Weights of a small image diffusion model.
Model: 9.37M parameters, norm layernorm, moe soft.
Training: soap at rate 0.0013, 16400 steps, batches of 256.
Data: trained on rendered scenes of toy objects such as cars, trees, mugs and chairs, 97500 training examples, 43.1 epochs.
Rows from expert 10 of block 3, named by matrix and row number. Rows with one number belong to one neuron. Each number is 500 + 50 x the weight over its row's rms, rounded and kept within 0 to 999. All counts start at 0. Numbers have three digits each. After the name is the row's rms in percent of the matrix's.
# up: expert up (model.blocks.3.mlp.up, 16x80x320), inputs 256-319
# down: expert down (model.blocks.3.mlp.down, 16x320x80, transposed), outputs 256-319
up.0 115:484514533482524508513575479489538517458438555481524593518429526479570502272478486492590537386499501502510448487551518564500513515575509478494426517452425498454478504462540525378548490503538532
down.0 111:592557500507428454464565478543459508507537505461548352542534487483449484761532429489592463429519538530575468466473557486450516476578507508515559485535477542470527454532516474444588497468464507
up.1 119:523472579571517454515567547504556443543523546425469408420475482520523474548485534508447471469424483584469452436614490503503481461491463545471524523486453629486454517505441465429476521528413486
down.1 105:479409512602517513436474523438466481564474438612516510515529487511518507461493464579491528384408603433490510538528471501488555531551510475456578585486467504482445465487501416453566547487485581
up.2 100:525527541475503428536618628479593498453581507438472529500561526517468417545509533533469561495465465443433459441428583512614467557552474573566540497446456551517527543598528503569537493462503586
down.2 094:521569588367456542536457449561528489524530490471521559502446608523515470471527509578458496553388470509482530543519482596437451508541551526418508455528572414525498487615516545460489524595440550
up.3 093:525362565463411549435456537485582445477453569451495471542443489440501445473504608557553505573532476555481494465597514545446474414472503511508395407520464510572505421540510483483396524486520527
down.3 120:551374417516604456558473528514432649472508452563480523563524547478494602465490558397555513601535463546557461498533503487579462511525553508498492447521486476556428490529469516478458479506467581
up.4 111:426344461588600541551463429540516457473452609509515481425444526491527461594449493372485493491527492510473446425448514427531501448544511528475553445515558570534630489524511460438525526550525456
down.4 101:543497422611419424546481459529603478446529450492576463454548525488421436465464450507514465506492584502483511540546444464591597477498432517558499506420496528601585554467408428490505502490425432
up.5 123:550389585481588513518529515490483508481475444477542448461510508642413563459497558450482541490489470494480488508442458466458536596485437480471575529482459512515391431448573417455408485470537536
down.5 110:493386431568428406451464485529521478508518534460570518518509494555564425456485531535402524452487515473529511532440493536419501411540541489501519526472518481502341512581536539412389504524432548
up.6 093:479450550404501505500521581512484482533535515475545513394382614570461509507477492568487500454445514495467460539600535495507472405635573493425466509512537570467582462437580538556522569483546534
down.6 098:472575477580576336462589556468496524460496524488589398536543500498511491568482460439493462488454464498460452519530546528475458560439590474486485541497470475444517478499579441533554470590410470
up.7 070:469482461605444492465523492607460540440465403533474499411468519515491528503467440513525438478495419341471438548547450548462415471524554528563478555526471542437439534545456543488495562499406547
down.7 186:497436495482573526592426435560457557423455437512524495502370513483468550522516502503554443513636669499448535513577522459532474525473450486505480449500568542513572526533444547472515420515489473
up.8 094:438536537465496612530500513573480542458482533455422478423475490426647522447489463445569570361551518512500490502552436516470511511570510532574490476480507483526555560544470517459482521470512497
down.8 098:486557449459546446447491572509551542462584535525471552450477455400395408589484502546554498329458524520401518434555446444412504490498544528516477422569552571515542400467458490553500489496530478
up.9 094:452447532517517471524472468520504456474512496473491516602443487581559562445564479460529520523492441558548347463502458524508491474550450510504411486501424582459468536500507475565529435476393523
down.9 087:475533482535468461482539534609431504433535483492471511560555542531495436472563489510482554534357423568525351485463447483508498543446564429580498459565448491503477496514473473522506464498500458
up.10 095:517465465531472452459500518555591401478501551433423526458487534464473488475542578518541585435564510454464425427603481527528461510454526503463610499408500642614539547563590499560501437517540520
down.10 084:465491527594470450414392501440547549528493450576513536477464575492496429494490470538462430480473512501487481482576460525471504572450481447549439469482495476479498447480551517489467490523478581
up.11 122:532559525516562551496500487501424565528540577465510529433421540570447500526464514459497469401518510602524467514521512481487529532497496498452510554448498445460509455556417549471502515419362531
down.11 122:518577511526470356444535497517544433484459468423520415462504511482512415476509478534504522378489485522485472471526563521453530408423548504443463541547532453484570509477396456461562490484577454
up.12 084:473540469515536385554472556572490518434457520420456510498420486506396511555468659514528584564409567587500513502479381452478531531531519523493556503473468497471492436566530521506444472488498425
down.12 076:510600551524506576453530612481467493571546553541538454539639447452538440474525513364367393561485493536504558532514508562424554460533492544428496502546454463496502584470533486512476442516509409
up.13 109:468448446524616465524462540503537426500571549508512553482498562488508473633486492477452516517489499475450460419445562445534465501572485528504521445414399512569540502418519490512596486474561530
down.13 087:502531456626495529559551505486536407502525456484479521424514437492543537462462531466466430483501450489460551596584506484535379450435438478486640573397464445591481500525486562469440482480562455
up.14 107:625414514516489508364574525524495444562443583500512503438466539464434516461520641429568507470515527524483487331534457464482500461489491505522404573546399546541532587495485451509466468469530459
down.14 093:467448482547508510501505530456525497465519483473490441509585576468544552530517506486517536550489513507515512439506499530584503553578491474575522599476503457524511466547529516565514446630442493
up.15 110:500496493474572557496539551474520556458543538502548470545469552582383463560433516472490501447483516542537478533534438494447445434625498492478452582482474449513428535578530582413427523516428522
down.15 118:559607532549477441472493612546571515515479523473594446539458501532626552507481476467444505548484512532525501480503462580463484545593524484493482520538488451518398421484503474438499484506577452
up.16 110:465431580520563513506569538555548497447572551488522496474468510517426430568470566426428554468505465522536556353408506490492519476540509568563537543505489527547522568502503504531572481527488443
down.16 100:451488473544460501489444491475529458470537431544479446545499480532491457463436550428513398559464498503485468508565424446504518494540597470472553532590460445539486453508576534471436448484535463
up.17 089:539478512489454492480512462530488539482532513421463599445422529466516533379493474503566451521576475660460452491528480600500496482553502517462558463586483489486587414553521569437446481507501503
down.17 114:493432544396525580604494395494486422520525442558379550441484497489471512488505525527516512550518472474522501573534502497563482513488510524506494510467504512433595559486459526503505472508509505
up.18 096:564424605423596487528536594502441519524524460511517625439445551550464483500506529563500489419446482463498487477510589559512502474501438478510472576482391594553575505537496506522553451450486489
down.18 084:543475447512436607483485584508572423513546531512483449390516401567466535548513442543485512483525485516527573519478545482585502558514427499412564522471544530499468452518521518438595517448538491
up.19 094:462455442532428541569405450452420450473373446516542443512467458504460475452502573526513467483572455458472376412527559522574477519536637489567494471466568591525558431621395454515528454430445483
down.19 087:492526544526494496580521469543448582502461447417469448518480530525474452492525550501571571517469486456473421541513568508449533505455409498679462577620535532467418387421519495525411459436547478
up.20 095:527494542557480525453551515465495441612451512430389470436502526499515491498496523486542420402566445490613557421541466585503447478471434540539465588406524553522416544462451506564542482550467467
down.20 100:392589435481524458479527537602623437514446485516527460453451504598463443564504579504548500417514493545426439481537458435459559550468437498494462574575506446464463442432408451458540500478558485
up.21 105:516462518464465479473511506539454403464453492555481421478485541507388497493479488483530482417542394520546623499532513488464490421528552550525458514523455540502532468525469546514474490596462581
down.21 092:545498464515525460518563476394534544497556513493510524547586537492590519482479456529518511435400475516484693514431522497440479544497513420458527526454532579591497473488456454557448427648472488
up.22 103:496456365524518547521416450528480419560522410455520535483556476481463406486469527550550615508420492473469556433541536503572532534533527505510547554519499525525464548507507550523531476490423491
down.22 084:510479521450501554433486539506401523544549479550516484467561565448524493488468534444507444491540496577539519511534605494496563581490627472542496495522381563506539489474487452470511577510483565
up.23 074:478426511529542514506427528511423417509455479588460511484327606515368500517514497495564436456560426507519521482477515519450477528519536578425459593529497531522475415519529456550521551508540532
down.23 170:452462451530432530427423443569482525415461527582431492457471576561461496508464487494491538457467627535543455550510457475507469538498492426495479485508480509532547444477515496608525619490447508
up.24 109:450465496475527493450555489534483565492559486476528485387558506540504392531470509394447545446527500438457650441522568508573390494548492554488542458430487508493595590428413521461591536564507458
down.24 098:447445369437520499524580572560539538449583451495432519440521493563506524494507513491568583494609402537481503435520431459530501427545556518590570492475546606475464465478562498545467472530501540
up.25 121:641415609486508484489498534514497498470453467500456468422455513579530430592489555530488547436485490551612462516524509592556500504461532497485428412483427466545462497527380503491436499508551578
down.25 124:403472373484530468454447572583462584473503594485555557478465512569449499397492518451451503445501517512377474449477538426504527481421527492476469375554470484528444499562422524531445494525404499
up.26 087:458446507499547453504518463501521536525484452531466503471554412524443453515451532449452515492424615511494442505489514453480495465509457586497492474487528516545503484466413442382572451466460499
down.26 067:500524459574474523540576500513432535556482556434540508511597500509552566460501513486503459548508465532471470396454482498463465429510410408535534507498482548616518605529404519442527396527573450
up.27 124:404488503417506483557518478521509588427560520600581572464439513466560506582480541486436525575510511497485446457501493500599453558502531541479520383491467444497635468445465526484532493440595520
down.27 098:483578494487556411516577518428432510468545518545455459429504461438488432488459587381521510528491408544487518481528524517495522464405544505501422512637412507497515490646481518469461447508474472
up.28 090:524475567433568517576435557520409464407487509437485563457594463620433494504497521515525409440496442492467372480533517541568479456495514494544505615517415550462501456603514523444506466504451535
down.28 081:526487466453448495570449453543440541526533463477492475541536579476550481448516520468515602560589581514516467490560609502541554474447614472579545510603482479462506442441462489494519543577513481
up.29 089:511331585443446493512396466488519550500567519431498524429446457497519479459470370518603434500503530598531516489564443480473519470484493467485380463598541462558551387428466479491447553587512475
down.29 088:515483496551599480423436426547530484546456567499525482543489608568482535512502482537607543577503544453550469571485483513505492535475482481546505496487550477489508514473527487476506498597435546
up.30 096:510444460481448519500450511486480545418445425474496505489567481625568542478499596521459474376574486436520514596490503625452465519523505486508487490428547508499430475504457506563518499571474402
down.30 110:509417526473549504466492513509572439577526637469483459487488500606492459594531562397523585420467511474494528500423514467457461487509475492508541396525514549497517605475396534582565540496495517
up.31 107:503458526477537536451513470499570509502472589520402503448548501441445444464507452493506511489560502450385534475569499513564491456530587522531560506491461445471527487508571459464461465528515435
down.31 122:519525460510445538560441492529414488521464448418419499500475476390589588477504367497511499565506511511597516491539527579560495511514593509490425488419490445475608581508543527474449502488493508
up.32 101:567514481469475481444545493466508524458479493420477451402587509551395628562500563528512522501520499437559505523487490480411506447477488489568558573476489493498466594480556448409482491532456461
down.32 110:456531519434522409594578481522488494498487492536496478433439492513647387434495534511482475552523465484409468518499555573467520486444553501519405614487535473508496498534551534437464493503594512
up.33 110:591516546492525445512528443476502409577589483534485474493487462467499455485454482505617503425500495504429565446529555479525500497567557496508420511464481581471503589540481466547523464425443405
down.33 092:461550431539511544562593424456510444564467473495534532492461471504485543520565476517591467470465427539502511464553494462482496492525472498552588542394517478456462444641379440461503460489549436
up.34 086:525532498424559404552542479437522506608544436454468533531587471474488421501548508534434504568461499486454440492530585465635478467506552530467511498399429498382530503530473451579568504468465581
down.34 065:510469504550568530500577444523517537452544445511484451432512578505499486598543503444567540454523488528480467508519569477536507465559585479410477530449525512416477545455462459490486518414445575
up.35 093:506371542514471519506446450560537518518536497443472549389489461444479507517525552513598440496412570481514473433517483516508416457457416551481626527493615523632541493422526518494521451479554458
down.35 087:486507479392464469495447434490485522502518491482537518393558551506434483428454468495519501512524469473499464463493441489469482499446526538451350424540518615543548509585496542420529537597471424
up.36 084:498558483561494526462542534494462476468484443507560466508443476444521498439491551505470536599551428456543514521512600498493476505400551523469526438512486470542549512471485564602507451527514487
down.36 181:465493469551649491519566517469588508565532498481470525448430616484491561448548563453477508429512522445438523524518509477411482414411521434465501431534456510464548476566472525489462467486462456
up.37 076:586519509516484539479471457544428534491401500490508425509492514434505507507480424572471489530528551481470481530544460563470485546519572498535498495555544508530514424551495525472380440425471503
down.37 087:575496562493471388446408523515602462455457504557539485515522510422558473478439474547472481541555549428513458547523500558508512414485491505553416517438515516539519523549463480502521477470456476
up.38 089:524434549401519452532385531540501416589478519502486568517546520490500520435515450422652528499532470623494492457506417598468473458505528475526385479459533612487538546566463495532507488458512521
down.38 074:551414488537550520504526371479538561460467467472493454504572511522535502502440510443582490410546568536450619556379538437427465503503486541407527512465432468433545554542493471430511549563481513
up.39 107:539521533479503509447504524506417478520469487418489497402395491453524548444503627482518540597463489622556415462565522486442543550412483496514469407580529502538533445522518476462422460414520545
down.39 126:473684521443504462521488491531621490490521614609478491471564505442517495530525555528427490588504524533433515434505453505543537565367467501501453602513478504467487513505606547554543492532528489
up.40 092:554474476587552562463563430564512423523441581581413451392460500498588469607539494441518458479436511481539485464495461572480437396476463520530579457444531539546526450490505588515516510521500474
down.40 081:527463513458507453484357505559579491496452498469432528451434560525504527426458440479551518469603506449447554537529422549498518490455491579458503415473497475495527557568470529494448432594544518
up.41 109:517451571478611531503532422588537550454512484509543546447517475494537430576433547398478473543465492491445499461471537540573473466535482580568480483481577578523551524483504435522523520494524522
down.41 100:570499444595519451554502586558565492475543510541505515552529519513536507483452454544535443485513461444459474425424482475532494446445471463425518471436515564534515408486516451636578561455530480
up.42 111:540581587542533454500511555507478476472419467480433494543551490525455536462562528421594394528562349531468540508535481509478476503564511582474477519446451555526526553573536498511474567602500493
down.42 108:440492558507474478505529464550527504492403472506551470499479393477467610516454500436481462485589543489525397467540465516541531471475450551524461523496369456524559529460490482542501474518512537
up.43 125:535507535534473397546561576487509613441460580486517461502525532582325509513466533501507530553455474438567494569528551493529457522466401499476558641491439431484600409480454511438425485514530493
down.43 118:547524471435568627433498603522507361487547459466502539524462503517675497508495512514544504647482476397419507576511530522577493491452425494467430612481491454470609580551391495517451518494474486
up.44 113:419486489488436478381553486499522437495504515507474473509502513454474474648483474385436524592511458423501515545540440477490534529408594480497508542530495545450469487424417445462493515483485507
down.44 110:553467495543570520563601493515492616496512512432460550600469465425539515366517419571492545569486537479505488469517505497453517453405602525494546511491509543486465498578321540433549467472480478
up.45 095:487513564518569486519511480581501524514491482489505527475470505495598511458469504375500449571524493567430410433430420532589478512541422558508539519489521478500436527528500520528532474522489545
down.45 092:479431475460498576519502377560500540498572534383421472404513512496531482480481488538645549403504495407412459454458524495485573415434522510543521496423517537535544625521361463572549573458498551
up.46 091:524461517502498489431503469472494483479487425439479510503466559529518483481477479517453534482567486569446375472578428486465580488538444560472456481605523500502427601534544434549473485478414617
down.46 084:511552532488552456505474484557539492533415516525480479509539511481471490505478487535533457525431550531421326480489436491476584449468502453563520503476466578564518527502514477462515542433559496
up.47 086:447455551462474499398507454470470552435515529488512444505442518494507418589506460510460414433478512457523478517456470553479469427535356534472417578554491520593451477420408527523510572622411470
down.47 082:530546411489475519513517560555456490614492511513555483489519553515446569501473541395427490533469509513509481536524545448540503501543320496439485461553503536539496474445606603390445417601491456
up.48 092:434495530399415488485472478475537562524455537497411417531455486453542502470510443456525456479538458528523541481527432570508447529449517510528476464516516500550526534495470508450479454540563452
down.48 085:583495549526549484503502455492476494449512471480468543566545600483403528540533521559587492601507442451475536528494469541534456488557471476584463420477444484479518484629523549416408413517414474
up.49 102:576553591493618516525484502545393584555464529482451467243502585588584466418504619509559520365491512503558537413447480534530513487504468513514471483496434544512503449500390497507549538404510457
down.49 097:471610520443429574390430526539578399510537600457487491453534461470445504527487549487452454480508501502428541415455484433449489499461457472497533471600535529493486482509512506637556454491541420
up.50 098:520520449508604409445502439463501452438455580506427481548481495522476411514502549498442476448535554494500509575500434414474501509469570475454504554540495535561445436511658494517453464521606508
down.50 090:577566558499488527539452525598537544499513386422449440641546518448522583477512453418445499470479554527529553502479511532502517459479540507438496532469539539492449501479575494466527533533444474
up.51 098:574511505468586532465507527497547585459587485475529460572594590491533470629505495453367590474484601417450497627477524507536486451553510494473551479451472427437455543438520500610537550464508480
down.51 071:547565495561540438468530554463452461495505520500562448622540447402475508537495527447394479563505441482485559515504523552545457448478477496488452483498460431484511472549491542512500543496451484
up.52 089:450446457610559465453518443487315385498559507504559499494451524466466484522534410444449445465527519504504475465427521434510463512422499479507564529569543533434494484514447505521535520448523492
down.52 086:440476517482540472524607486530525529467568492540548482593448528518524494458499451567406557558444484523568497520465486535519519505467532468468519590541522546431410536501442478578510456505496453
up.53 093:458444601335592485509474537566414501476490528541409435415505493517544485517536448477484507538402525500414488568523480609536452472524541534509419403548449571456505485522546473612470504468561488
down.53 077:476491485559514545476472494531534467456445487536435548451529569552429526530474529537585484441450517547562492512570450478483438457554499503537554487497431504523487589574536485454531543488479491
up.54 089:574438543468655462484496535629572422475565545499470525491531514524525394423416542619543494496429451482505469448522462589521467543565523539530495456433438584436476556433535557500537507464439475
down.54 079:508560538530515527506472529625448508508522517528545527450390562407440453476542480559452533532567482449515531553545554501507551522493588479439525397508524447469503469516488566512481480456509558
up.55 095:432483517483480412547530532500449507582554553457511479446472560516491501540410565554441477440435379467453543516499539522528494516523540554487534485474464490477490522543421543516588477503479528
down.55 083:491436570451447574553476536557413491521566493500407472534490455488550500567492514477422506484502467495496482461457518471503447549519535423433416421557567495431507449454580457605463579520466534
up.56 122:508479400419567334415622480505418516453449584523503518501482547631578358584470536435429478433475454494423517547573537533555461502580475500470517576532427513450589531514547515452500501522588402
down.56 115:533484582628480639568522512448578477494533503484506456505502482603404698489512517539385537477499501548609544541536553481571484483540448502495498505473498538444527461466591451486491490487412413
up.57 088:461448537504530473518412434532542409526478469483358547390437500535519548580491534500465527391502529509500422418474565503506476487582485503534529463478507596487479534455470468469560561476522551
down.57 092:473514461416458494476478545530514511580445516548448582513420426583429478469476516437444466398477518516486523488527508522489522580435535481467380481537461483474492588506537514536478439510446615
up.58 114:511526523630559401499465401538556437523469481463539406553503481489453421574462494463521459581522459486503502501519461385535529538445538485511466426429508476470485512466501451607461479510443536
down.58 117:496537454407434644454482422483450566490503591504555545599496514453595513437510522532511491607502503516478465473460399590547565481488482480503539409519544518516524573479510493685553491473517529
up.59 107:491572552528601508513492513480499418544483562413437498488487479562525520507509527389454435410526491564543497430480478567564461473509459541535589510470487535483462599528560489449578464512533526
down.59 090:492544561474409509491428486434371587492481527545460530557458509498486523544535554453475547477516471527539518471464554445551441504494378485558530482564523469559417507477537493532467548461514558
up.60 111:542460490469558476504456463592481524453477545595437507451432463494484515531447508460588476493494462547550457444479382518446474511478471489429400466549602524602562480509500509483427516495488485
down.60 090:449433555431436509471497419519582456471546473401479549526489554487442538486485496567571464501454393433497490487400463530496528432427471451506517449428480429442528500498382514532442484521482441
up.61 107:454454449562554510505546484521558436509504552522432442587557472539476480528460505493534529381481518507478491590454521493479476480480487493507507558482453437528505564566526558582563443512573504
down.61 094:541538545459585470592530572506403536534547459500444595520509503570427472530465506493466541434481467531434510553513492538498564504520458507561491544520544521532490500480477542610494476444337494
up.62 088:550473533530477462531474449515468535496476534574496468534484545585468501497556576438466487444499511467518448474520513533460466426594500548433447572507559550401537590543480585482525469606454505
down.62 072:497486547447539461472506435504546526498547503561464515490540457507505576556482492448476484469403473539550524535495467502502383547494585524391495428411574481401541499451540359481529637542498478
up.63 089:516484498462539464521588552569505490511526558464546506433552469538470459510476503473475504513509530517422490391597390544505409496434488536492504504506411564581525446531525552491519487440480419
down.63 075:564506527405466553503428462329515482442481487436467465487559579502498510538560522497542543540541496567549520483543488469509475457483508475500525418441382537535473568510498520486454524543491524
up.64 086:453492500498536558530577510432502544545537495571536480487434534528492546495499495486504464576463498562528543502511484472489423561493475453434525432534560377468568418476485560505496505477489535
down.64 079:550491484457514487421477449553488487446479584459609490630541446442513456498560480492398508579483434591526503544471552566483421461484532502467440404440538407492548562518439524488502515439482519
up.65 098:546549472617547512521606492494421441544514533363506446434509489623519559560478498564483422392528478512518503521444477523471470488500459498480460606480511548521423590503549533493606497501393480
down.65 097:415494569470547530481579465511468519483478487599525577531460516620519460433503538458488531502550499478410516602533491498446550547483483483471529586547436503587396534528449458541519472500597576
up.66 109:455503486516573510467625430505421504495441618534490521472468544601553448541531526561447515540467455479447508554467507463515547541470501467517483522496492548523411463414593462471516454432515450
down.66 109:584482582446531477533583442458480471525568446509510446544542488532433576438487522391430464567510480461520573594447553562543513482506506507528533554521499552554380510544548501542508521500481458
up.67 086:542535503510611513517463469573545480477525532448510473568551503451481551433499516390507440535500499609476537580499471436516573409529566494523548524434407438483440549592508489500501469485507487
down.67 078:504493548533464393510382532378570430474403546504462540539459412542508531516481453555552541505453599421565520503381434497496550559498467466520550495461446497518445460554504512537519599556518535
up.68 111:454413441536578522528499499488502415519501559530485545493466509543435447507473478499563508497514470521488461460484547449527497450626516495457523466443470538491468482508444514337478509490457492
down.68 091:596487516648546499478539559490477461501499449544538363516485497451499484598490467511516423477487554554541476488566501483520532476631466500460554514539485524515504531527388533323492512466550491
up.69 092:493523478535567464531580463516504513439474556531500499467457484555531512537423516450469404416494597523451479447443476467547469432521419661509549570482545607515548488500489525449625505534487512
down.69 092:516543514527458528580529512376503501598453552443471518496577412496521435435383493556453522490514590474545528511448501513515438523471505672487565540592540515496503481557528522509465508508430472
up.70 107:477537540486506470537586501548529620502536488511464535381476499615474555525516483505443519489517517456423480487530465509579491481452465563477569523433501508530466482469478511588637519533614525
down.70 090:508421564534428529540499441446353409552517478506468502415571533519544460441470562430504490455509400452504452556519509487486509517542508499511526465592523386637557529513445520408452534488519472
up.71 086:477528523498535537536540565525517473537487563501519426451516535448480497536457467392561505452489482467520500428482451540410461472458535495537544550457492503508539628421526542495422490507474508
down.71 084:494510467525513478474454443464591474458500500463483487465457464361441524500493428517508510546561514463474524395495457478439481577519547507519450507469524443472554442464479462509566492482496490
up.72 093:510415554498524441511500528490510502453486486469569449518497465562525529464430461471514448488553418525498494504515453514551517463565604500547500400514464576529542449453594544524381495515517423
down.72 087:507479477554512554543522492481536472547513505491514499464539506507470496486481531542442480491552551440463538471496467506597559498542473492538519440408466547460508556396522591407546574491552487
up.73 103:495524524464442488550576462499469591555511514458460509426462536369516568375509456520528507484509503583501424500499458494516510467594545458493466508542474525464603461434439471509517503440431538
down.73 102:423523524535571510382538447494467316475506583443455463477548517333532496548511431418546510476513488447479452483501514470538512530563584471441571495440482530517625520487378507552529512510553494
up.74 085:432417534514496521492485556518493536491452521565514544447477525519429444506516446491392438445505507397468633442522514489590346418484515557518504523475495549435493559520554577457510493599555474
down.74 075:471440517423545598573569510445452532638526443568462531470470430559494455470489555463514506501509464519506550482534477490455493551556434445535430481547549457444534495434558483432466553588491419
up.75 107:517473550458625362511506469517530466543507488562460559518470540597449493421508457505494427403502508519389506501470491490562518502540376445546473508574407537528472461470494525435546506464560430
down.75 088:545551440510542638419560499485565585496512457402493325535522512541491532536539477470466534471491547524420538480434564536520446454545448544566460503518511458500515533452481484395548527520513465
up.76 086:510524466477460508541418534445431520462488501575528468509593483554533488539498473508587515506471539416515492525486479557477528396389544509540518490487525492512466421490517550474469465522506511
down.76 085:525534558494565502426410535558620534531488405496530534547388576519442525528484439437543425521558489445435537532551441501469584583465546516524445542479524436456472565564555470540527486582486549
up.77 110:568533465540541449520558542516521494493513461537520486421422508450443515402519387551522455506527507468454446549521591498503479432532520491503475488606518511530503391500528506519541497484431533
down.77 106:476513520458518506461595502471371510473455527509531498469489496392593444643500349440540522459491496474505437537551592538501525535560539498503454471479505456551563585529558508546558499497579541
up.78 115:460522415537515585449573535514516513474543550482539487511441517386555514602437414419476557566502478445487489516572474505524441489460499484502512569503452499455454611511537530381425493550449492
down.78 108:585568527476502388514511563517521480470500470508528487546555535372440470497517415478459474580507481436539525479513520508489477506499454501481456524460500488480445399481565496431504509508565495
up.79 091:486526468429532467470431555488483481553471508487456525423490566594483565429494399557512420356580465453444536581572531503543454472480500514440470472564459518486484414429575530554564560526442503
down.79 122:560505596565413490554489544527445536502450457487529492491458534657507447485490446480505483461514471461576517650525577536538513483511486490439493448438476513465490528502627432498489540487467508